From a checkpoint of a small multi-label image tagger.
Model: arch mlp_mixer, activation reglu, patch size [2, 2], layers 12.
Data: trained on made-up road signs on poles, 245000 training examples, 2.2 epochs.
Rows from block 6, named by matrix and row number. Rows with one number belong to one neuron. Each number is 128 + 32 x the weight over its row's rms, rounded and kept within 0 to 255. All counts start at 0. Numbers have three digits each. After the name is the row's rms in percent of the matrix's.
# gate: MLP gate (model.blocks.6.mlp.gate.weight, 512x192), inputs 0-191
# fc1: MLP up (model.blocks.6.mlp.fc1.weight, 512x192), inputs 0-191
# fc2: MLP down (model.blocks.6.mlp.fc2.weight, 192x512, transposed), outputs 0-191
gate.444 090:163132113164071101175118159142064067143156152125074138122148103082099111114110208162095073139141160186111152097190154138142083146121134126102108114060158105166131165077127095146178129105155137141100118123148103103114149169148063102124151109115143091130122121062147132100184136130169123118141133136109099184105096154102139182189056187086105152114096099096112145129148081109152104093078114133151110100085081105152131135172087144121092138119129186076103094147126132195125115119073174133194160106122149155083098085127207134167149154125133109118149120158130150187154157086087158171
fc1.444 103:191083159157061144118145120145114180144158108134142101134231155151108153120120107180189147130112142148132110119095139142105105109122056107143078114092146059137093148163180125132094117125102139178126142118084143113108172131139106081093187135137082143123176103134182170107139126126103136164131148149173090160137108134114066158095194085127126159085062137094145089088111135096130168096077167142137143140159061194135168078186135144169171119183111110171146122112109152093141127187151076083157126123082108092136106169086172146125135167121131176119147131107116121155107116180098172072
fc2.444 101:075148116070202049175121127163148098100128141106129141149073127127177124153154079088054156149112128134120055095099113090073140135157162116124161139141138201172130123134126101097163148146151119075180136123129134124137152155125159142188128107087198143141101154135085147087097086149121036120114105163116159192128186103138226086069120143132085100159143151131142159108141117145054145141111177133095148153110164073141140143138121089050087147134139166110121112140084143156147133132140135124134174159106112112100173121134115087110091133121181072108135136108169093154140123125102087164
gate.445 100:092090136142089074150188073117129124150082115112107054138156201116090150106120103083187111154107132162108132145175142103129211164122102145122175110122109099074038116112159132166173124099133115095156106133121177154140150190144100115090138168145143157123126118138148110134124108080104122170160124164161092176078056154150114146109086105164155157123147089128095124122165107085143156106141145089190111134132129125128093165153106142151116104189153092191144138133095108175131148049144107118150083107049082123162137097156177167195158118103084153200150101142157136154122109101102110115
fc1.445 099:070191127079138144146114141131040150113155139131112097123168133130123132127128092130119106182114149181062147121180179124126133117127194131154103093179151173099204098156141142154103109147115100089124133175110138130204155091150094087085091105105112191177171098149147101151115115138093099073108131175106168072128116144096073101079174155129093125180151088145061153111090152129172152079126148133095097163134142148057132082135106149159170101112161170118130123080126179144085165168119074115151122104144130108172122095160099147076176180128144151090144083128103136129146187083120124133
fc2.445 108:095174136142115136105127172164130121162119076083103166078118075187092113109129168126080151137208101142134141140108125031132181108111174165125137092133093155119108147178179119101101156079161190137153127145085137222109138137151138117157115097165100115129096176147105111079133091153133148126162185125172158052136109136115149109093138157104124136124102089189156120132121134134155145138177102129103172132070148133197141125118183174139111093106103078147105054118076138137119136121186083093119103110149102079135137107102146117150132155056126136069085176147132145129107166161130173073
gate.446 111:095073138115174088123081150101068201128189136176130105132099101113092141115146133140115172115166110148140141130173112102106160138105123140122071061164141131121126104099113118117093072166176117112112166131081161155181130084077128217096087174122171125168111130154117170101085149146135131169147129143151084125096128133139068171122120132133152143111174130106119241161122103140110078162122135124147108111110079088148145120110114095131119199153135171105157076084110148090123174174076116111193117120070164119052086118111081170174169123099111146132135125114091109195142101097111108142
fc1.446 110:175111129137164119150113133147163146075141101103111195160173108163161114134073172141138141091133089125125137181120143085092045170121125168120094114183091109151091114158162164156112098115146147098133134180129137117153057095149153131145122156083104152148145178146106071121084142082179134110116140146070108134183152184097111124113176141144101191133107131159209114164132123148115102163147124094117144077177123116114082099132162119115109136141117048146139128107084097037131119080168127102186116139106108111136237100136093167108146183129101176145099167170142106103104102115141113180
fc2.446 103:095098072081108153179163118161127140099124160159117123158133139072126140081121127116113141098145181131149096099149168145146157125131145138113150087058124159127134095098133080121184064200139096068175103115143174125131135147184110114094129072135196143135160072080160141163154061195124138137139115104119142171100123078117093066123144154083111145153182112115093099166168099063112191123074175150096107085123175120149168053169144169176122121147139085131083183140178137132107104147118133128156144138163124127095120114126157119104191097123138183096086116113092098117172104176100156114
gate.447 117:126120194117211105141092106122122128146062155099131078060154204110112135163096145130146141079135117152142108107126139078091066143110091107134140081165141086102085089115130168134148155138142156119106125085141128136180171142066130196115089098104118182130123143118111160140160142162111072102123093123209137177122103096103133189081140143106152141107148118143160150155145102163214153125128083095132165121147077183090146086111091098103129091148074111116163091149049145169129142084089096096101118156127134114107167104139149146072154131113165138113161150146113201074107139162159073146
fc1.447 118:137112139133153084109091127149112119112154108077098122109133214127102163108097139139100145089124128101101122106159147130149120193169130118117124127144102112173118150108093118129087087121149153097139122073106170121143102120087112220155115101133145121071102163163120143087124154150141134073128112098170123144138061088147126200140148129047161095122152101141146102175128159135255124099105077102132161112159112141078147120104085158127067107179112090093143177122102136110173146075071098097142097192147116136095151156165162090148118160191111143083115150122185189068136150102149144153
fc2.447 140:166182130113091106118085138099116115078108116150116139085089160129153152145162111156073151062168114174136137067140116083136106142083161116177158138114119071101139070158122142099145137139116135134109129092101140169127177215136143130166141125132157146115105160107137114126086119132153196047099166162167138224088143176107150075094124173076083113076127182100147186121069152096120184138078138148126138149183157134090123145110096130160126111097166183080117132121124086165173132123131196123122113155167096134098139072112140113133128133096193127126104170166084158117150118174119087079
gate.448 101:082150194118116145156134063188167151132127128094133070109147142083112078099126160131125190125167147075201155116107082115115055132122110121134155159169194104172165106098132100073117135159117076136176159143166123132163144128198132105144174160181094135098147142096101152158098169119111134144107126138099143191119148132175187112080112119175141166095126111125115140087158172149121169132135123189085122130098106091144102161166118147178162172100167107176131125088111094128166160104115109084050189126113163087094106128170086151117123081136132158180115176072142127072138111112086111121
fc1.448 103:146121168129139072110078102072117079135202095156090125160157172147197171134139122152104142141120168205119098136167128146130119155112180128129115116127097080155144143132066137161123143103117071110098081143148145152048113141082160115131095119122119102121170134103092167077168098079152164094096106137158128113141168155120124136095152172102106140150169076125198098202057114173097110119117116142119154161139112187107140102129142126094055075131117057161083091146159087134137114142095135180178134144054126169078148143086120121128127179116090117179127161173130164086090131103147136106
fc2.448 111:178166142165128135128135141079135173162050133101086095106155130130077122159119210137096128177128111112169088061125092115095135130059091089141116094178099141126104125139171148169142136118148118108139183090112113143125122107140122206154163128158101090086137167121159077138121056129187162119153091106077169157073199080131079166145074086127109145143153171109151068131158097103118086114096103155163157140160128131132142139110135109118144196111155177143080134159079107142151176129185103083140132076129101114170153116122066104146160093115097114167093148141133059140124091130084098124